A small contrastive image-text model, trained from scratch.
Model: 8.62M parameters, encoder arch resnext, encoder norm batchnorm, encoder activation mish, text encoder layers 12, text encoder norm layernorm.
Training: muon at rate 0.019, batches of 128.
Data: trained on rendered solids tumbling over patterned floors, 97500 training examples, 8.8 epochs.
Rows from block 5 of the text encoder, named by matrix and row number. Rows with one number belong to one neuron. Each number is 500 + 40 x the weight over its row's rms, rounded and kept within 0 to 999. All counts start at 0. Numbers have three digits each. After the name is the row's rms in percent of the matrix's.
# fc1: MLP up (text_encoder.blocks.5.mlp.fc1.weight, 512x256), inputs 172-255
# fc2: MLP down (text_encoder.blocks.5.mlp.fc2.weight, 256x512, transposed), outputs 172-255
fc1.362 195:541476575486509488511504526533481514491521486512468478508467538567478516499487468509505530524465569513505480566514478414528544455493452576531533454471487598514492532495510516518496514522544519506496504524463479525543458485408517543595463513482474453473
fc2.362 199:586568566482504443508505529526490490566455464565545560453474551517476475496485561512490379497507573439489505508484474508498479478439485513511491485480504494517458464482498551526499492482514455493466474435551525617474518468475522459567518480477461550488
fc1.363 046:477494492447509466565532512487497482576527422433463573526503531549421492458474489498484524484481530464552549475495493558537493534487572543476570443482542575502518528444589539566517428533468496506482517464493509460493489549451517491525491524498463567489
fc2.363 045:569586525460494514545433535535505485515399549513529483536540538493501511463467476547516572583518507516577463485496489525443495446492468500507533523558511510575456486454498535526502522471474477495472455462480470637498457493443534549537499519413478484515
fc1.364 125:475501472500531494508499496509454446530499545532500468425468457483476497480474535496471453563500491560454515538455530446520577482482519525535539537515466569552433509470484545471506556545484506509490513499590594456473509484541535524473447417491486496404
fc2.364 093:514472488436472470548459476511484514520552575480542515441554442500542490535535547484453499477498507538461474509510402493517612506510522551428509454486455478551485471497497448468508525433459489576501527553554547441440492481531530546503486507518518493461
fc1.365 113:476600490513437456575464563573497458490439443572523520524441498590508524509458476485483454574534521501464520426573539458529431524442503552551502489514434484490504494536460481516476556545468448458365506506511516573501500491480470485528577485561434544491
fc2.365 108:412507405504497520506414512504604483480500519480521436514479571523418516479472499541497481501497531427514526543532538548590466524518512464478470519544534375507529464538475506577434503445491549503439519462478472554536514460518518515496478525610451527479
fc1.366 109:538591605497495521490451498441500468471489437405535496539595524456589493492485507453507447520431450473551488512476506485473453543457501511478478530405515474516477517482476549521498544580522422481514527486452462455569497533426366467517488497518517509514
fc2.366 092:608527446491489456504463581492473564487509521488477470448481422531488497487502531470461488528417539536446486521548508529502435472493573540557521483625515506516607479585544522550533507486445451541515478452538509503446481472441430478542538533466530522484
fc1.367 095:471565578504499437492480456454462439453421486498519508584501554436524507474448500551457451480467499487594477538579506549521548440522535572469508529485495466524459491518459480508513503538548532447425459488512462464500527514500523515501461372505551496484
fc2.367 098:437522446476495511481530440501513510477540467540475547469472512525473515545546462537515465471492427492532470468505533446520557442503493512544496501534509543533524450494502501479507530448507475524462525463519494468466560476476550541470504497537446541540
fc1.368 067:543514570562423462508555462526475504533512524515490469540524499517529556492515533470471532544521515507579504549491495575515488478506524503511485507536497490471520532504517578516574511559483483502557456495479485488558524517470511487475488467484517508465
fc2.368 065:494442492500485538510534455530557500429535477521533435491486558575494458468485444526543431456512520494537518480431492495484478525534489522446480518456506504531522434551485525492438581458498486542494563464545491503449501530492545546525458477550471557484
fc1.369 132:514551503484460558482521488433471520548532444426484534545512487483445522473589441485554485488484524547442499545471502534466523536517445532527504575413527568485521550486508461528523555467509398504531526470489461436496508491459519511501560533511458544502
fc2.369 140:546527520485504466526457521550457522399477513485478450503485519546528547463487588504564517551527465480546454543487449539514504465489453463542531486529478519454493489582549553482368513456564414492492532443471482514511538468571454505513527593486521510501
fc1.370 088:415556466544483485484471506566514443457479483488500484546454503545465526451426460501494496574491537485473566514501508554560488501450511546501490510538512464449516447454493539533481506513449481419430524474493515513538498547524571500508504441595430489497
fc2.370 088:464545487517528500556503535482577475522448538512504479458499479473463441496503570512507408555515471489502468507479514565494526527458492517532509478546509432532544485505500542504554491466495478528513471469418554623487495488503456522489477480489463517507
fc1.371 239:537537538491511461494487489533470462511476573453531510464511489587476499530446543474466531559492547505437506558426481475462514512476520518536528499476507487528452488496466531492502555535449484509489567514511565473496498472535500544518486465511494482423
fc2.371 235:461474490443523473506484505531539483489547546500509551452474518479516495526450576514451555450516494491513543487414446533504546457488487550474521513446517467505475460486539529505482512471471491582467537489606538447439530531539556541576483377467512466476
fc1.372 092:543526611522469465494526469446467477455508435491478526561525508545467479489523508563452499592476501517484534531563557462573397482507506448506534497493472463463503555528523574491524611562502494458475508483482538525461537459491530515583492524493509494430
fc2.372 079:516442504502517508490509479498507523487527500553493527516468428581372489527505505472467494467542506490477567469468453573492574506486462526464474513449516436481442484520404519553465487481509599507491503519448475521502511494529562455500516480627472547514
fc1.373 084:558530532485510481482519476494464427523468556449528490432521444554531487498468652516476494549451557510440508536445465427472586474496534488495487543492540479549467467510499542458523553538435456477535550523505546504497464464483509523504477477491546545458
fc2.373 078:476471520469517418515502534517529524485542521524503539511502525506532507550430508457468533441530535525532474488450432508481540444480489567499529499466452509524488495495519563538523509469443540578431506485577549454484550515537542571564482446504506458454
fc1.374 019:453427418478508488493520565464502538399461464561568501466487493493506492507491453488434503562436464472495481522520458476480523478477554549525546550479562504486483466483578476446518506484542446430443518543467496536504554468486513513480539528482496439397
fc2.374 015:476547568517540600523578517462453447568539509447432453572485523437466455473549470541481513482543523536525464495525500539504541547524443453492501499437479468496499541495433495517447583534463533584492451553509483472519493444507497478433373539510520532567
fc1.375 120:477533552519482505550444474542520524461538431524469531536552540478440532480481477533513486553486528436503515534579566543543446416494498516516481489474457486504550528507514525423538462532480434495426474449433512479528510533522530524541515517527479465506
fc2.375 096:498519444546540479490479457490484477516535472445520529497558513572493402527526478503474515528434500471523504532586548501562446499471487509478517460496447457466522464488522511483496562519411508486414578438472581559499521491513493520495518477542462557450
fc1.376 074:536505458560491512507440484568449414460507469493507466491430510613555490464479563459500524583541560564492552584536538479513460489486474475521491532531422537468495534479516574551500427523519499492564490531453511522467526507521529520577518515550504526529
fc2.376 067:503415494563601518532437515484553479519533499462522484508496588490492478486512502499450519490444400513525500493497485476493573555556484550549461446517483535446516462535546459505579483477530541534533484491534433443463507442513541490442592556416467507510
fc1.377 084:527502429554436452469466501544449437476554446545499467505506480477502497394500585529453536565507517504460498541554464504553506517472460493518535473523453484477514447472460527531557478445500513486509532565532510570481433531556546543468507614497448555544
fc2.377 089:581445467447463529470437539504591513552491536457504496512508580509596456523532426476470521546484468530498471554525453561446573506501475527505517495481528490476542469476487492535554460486537479582473509519507465438476527543472548479468508534490467456467
fc1.378 019:432536528567520476550498524514558487591457519475516461487430498467519528398504521486525487537482488483483474536557509490513555458510560417509477571515511506524481414468473593549510488466496514464588555476536517440429470478505471448476535465553467518410
fc2.378 018:562531484445503499470468518527447544454532556526588510534551513557475448509513486562471511522540489469527505480511507547493491535520542506467475449420494465454469599436468453553552466573496469497419429484441555547529503535536457508497507527511547491543
fc1.379 046:477545472570490506507482448554485433550456414559513546621518528497529474510454514483494517525512509484471523565516486471525476530509517510461475473487486486492505528497525540562519516542482546422411463495503491524469472378547474471522519527504499460464
fc2.379 050:483446504468521443552554545481549497450531590596538527414493465487484478538540520469561523478450530512531531517508480468599520457531528504479530447555516536494539496525497460461504502497462477555533496494486466530549488543498490523481462473417546486491
fc1.380 150:503542467468442516532534480524530518545533525562544422494464462566614473505480534474453556474487562539485446485495506543455567462474446524510532482480466463524471497484539435545516487502498516544522562503488433523563468500494475482494422582559512512478
fc2.380 129:500527520414467494584526471529472488549521502540492460449520479491586511512442445443470464511492519538548521535517508485487469474506465503532518555489500550490512444452484502499425522534450494487564515460513494547543536523558461497499449491473506489508
fc1.381 094:443506467553495463548553538432512413540504480508545515423537589517530480533471438488457468493452409580493498540476458541494523525466465421497493562506457418519488521438509494497467549502490565475498479488484571453528501537504461544596537493480481514519
fc2.381 099:557494418463491506459485477480511441544449498492486412502488572501439481547497465543421480499477528491514459567416430542533490496504493509455546543625535536556476457504510508566449530470521526521477503445465422438491495459436519478445511541528440517455
fc1.382 096:494487555499519546503533512454442356456551508405490489493420478535433470494529491543539445586478503478514519464525523473536538469478503509458521599515483487457506477492577494498462531465544508424517596504493424546529524514561480505539530478511525502422
fc2.382 099:515545568400445491498512425446491474380485523514513495366502455476487496507508536500460552550493509550521460510514465545480542478506478502448511500511515602505528506606497472477505540482474502554510537545463461595439488486537466446549512546527524579521
fc1.383 107:471499527527448473487456565500462511484507505505451513567506519550480497489535467502473512502461524621460494508497530500525468444504506545460493418501482478511514485507492584529458491547492540473469487529521473516461479470502533568508560527539519546498
fc2.383 118:474450423540491476516525504473472465510515585442497439426505504519512498528456476522537515474536516511471497452574509514549503445512441598486508551429500469504556583484477575437546447455479541435525456488448511469448523488533549513532472410508473498463
fc1.384 041:490491430441434503490431469519478503496488458481493487468461551534510513467514494486428594466479526458506505549467511433537542477480465524494546497516521544491460449510563558520438462471510493561451548478504509522564560502537478545600537549508496491473
fc2.384 045:504515473539520457507472466502495498458455479524552454484499517424433518460440540550483494526543488484518509519525523533476487429456551454454516547410556552478464452536488529525502495481521459534456458479507433537491514504565540481447502446554526509489
fc1.385 115:476525546523493462395501404474495512499504532399499514555508538448440494471517494476547428508469504518428481529536530443603538546524494505555495480472496581503477506471464486500538457478499540491523482639509487494553498533465591506475500461448592476476
fc2.385 100:499548555520395456549426514481506523440515522489486424492455465545538484539446463501417454446485524467575428534522450462563505539494462522474455433477511488501556471555496494534478518454483441541500576449492464471531529492513529475527501491552528537481
fc1.386 082:513562496533507422511454441515479426500471408461527427463470491467419505421535604512488460475490526497505444551491553483435597507535477507519559479533478488532499457586485559498497494439529425492514520517508490511538500455507488481494496455500496526469
fc2.386 088:549444473511415562495470487495487504460589505481545528476514491511524499534508478477500570531472521559517522487499471504534555513454451477514480527510507501500535477479496386559499467565500531497529532533527535530498447499503518481517414473465512549432
fc1.387 149:533536474520481529473451513593484495512424487535521460551485467493537514470526488522470472462479430545437466461419451595449607510509517437467495509497529526533512608519515447518447447523541471450535558499501448492521477506419460493488510493452481504483
fc2.387 146:553436557450479551502464539544515541523476580521499538573494572518600458509437523460454467516484502571510453525470458428489562463492507573510455508457468479527531447449512469555514492519524531513509529539522454474577483498398463532551536482487430587467
fc1.388 061:579465503470502476510466482469509562517483499587487542496445508477534464480536453549525494499478454443549503468508481515491575491561504524482481484454532454543545520550549499480537469459529503483483503438470477549386510482533430462497469518535556520522
fc2.388 060:541424536431505511529431464522508499493495514551507471525457539448534468470479552493475534442498498471522473511557507564528522472507497425451521507511499479516510515555491477450466487518565591521533486508460524448449513481503487530467497425467559485484
fc1.389 033:488535543510497548525546460443503469584474440500432510543481484467466533455384403478449513545525486550475512508535548546523599475503501473460531542485510540503452559464499500485531522436441477562519569479461425501495464513491487505468454524537518538429
fc2.389 030:545485503421528496525529541468550540495574557517538504474498505582534492482541522543479538539462517510511511527467434524483517483583491525525516477490516489505503422548432503443486457530468488549486536488514543517422527494568495550568517478492530437498
fc1.390 033:528491453504518569509497477490503500482462508466492538515501498576439500486455531516536494531496527450571433549504528597468461552502530541496547518515493514536544556483536551553508441591505456483512499485460452460524490451425482431559538467536415546460
fc2.390 035:488472542543458573543477504523446495482521438536517511466463513541544616507453483516471495541497491552546585462487474432488479479521596486550542474532508496465436439478451458451441532496570484505539535454536528572493517475507479516502498493487566502484
fc1.391 133:510458577514473478545465508497536474506508467465482506505497511553436484484542513549545545508499473487531488491487511485557508444471438515493468460466535597492526535443534569516535497463496525561485484516473519536620483511390498535581409564421447464476
fc2.391 128:595520587464496474539536527543481494515459521553512567439465485533456475495511517539497389509478588486565524485502483558534499456472484527498506456511497525582465500397507512479483451513488450502476499490565524622447463511449584520524504588408491554549
fc1.392 032:506483530463453495503494444466400455548495488519509500515433494520541533529476438536509496561526499445441538442479564439526487523488522464500511477492486513582499523562521495518447486520516435445499514525493466417495461531482449499604567478502467481431
fc2.392 033:512497455481483441522515458578448520477495482486467405547493571517502520552515422545467501503469482553507474562497510478539443563554559575515495479529478535591470433447492482492531574466511514528439516459521501573470501549409568504417469501502492519516
fc1.393 111:551497463514446477459454505529444483498514540467491552487471546534534441437527429485419510537517512571572454505605571493509506435552507527547478516561527489460522487467567506517525440452499516429491571494468436408553474523528557564464534592403528491485
fc2.393 149:546502481482488523535486554478560553434459475514495573550518511481597447529558527510519499526499493475461442550482447620481585503496463461521517496521516438504499531471517541504479472455495412503440465517490541517458508523523570601486546556484461469498
fc1.394 028:448450412482493497519501497539488456447559447498445508505526576527490493475522469511480572494447594477509480532566565468519546463500448511542518503502538513442551403518552545484431505450475542523461530499492502511542561486498497468567511543528487482467
fc2.394 028:541522463539513459522510537535504570440432482537519449470518503403470516423470547517493516468506489462512531559553492463540513492551586502442523513475481540499526420572485474558413570514429455537466505550553465490530487463492471497442429486542524595450
fc1.395 116:479406574529513564549491510540487439534477443430472486509500591564495464427514465474502512565504495425503493493483556503497479496531426525567500508478515489527548533498535534528545494445562454505502550475504454543552481496506397489524441542520461512487
fc2.395 102:572566552407468509493440521512513509425500510471459463452496530483484544507512471543492555485559491518510439497513485462431582441515449520518502391541492522522476470468474522541469465508513471485422480537510505597454485533514538501501490522568527508444
fc1.396 045:495479600509474496577423486524501538538535417514561515549466611478519525525535496500546497532484428496538511495536486544525536499504492481447451451537465523585464501566482524456460475464450601478523462431473573520540520512530490473484437497473510526525
fc2.396 048:457522435499451512446513474418459519457560530428543623495545477435519493506484462539521540572542503517478498470529482477536450485548482450457526488504521431469522500514510520537515546524453431502486577575557553438472444501484575417512497503548541515482
fc1.397 054:473439471432441517556454475443589446541486538514516469478479542454473451489531443555493531505451491453549466496489538627564550499489554478495538512519514451522519540475572536520504467494555536526542440534499512575420498479541551543495461532498534545545
fc2.397 045:465500524436450447523535536534534495504518458506492486550552505510560530527412522457515569449475473478419525504528432436468476431425521381468589501526497525514506493521487561503506420425517489479445463490404455458449501488497518503520574512541515535470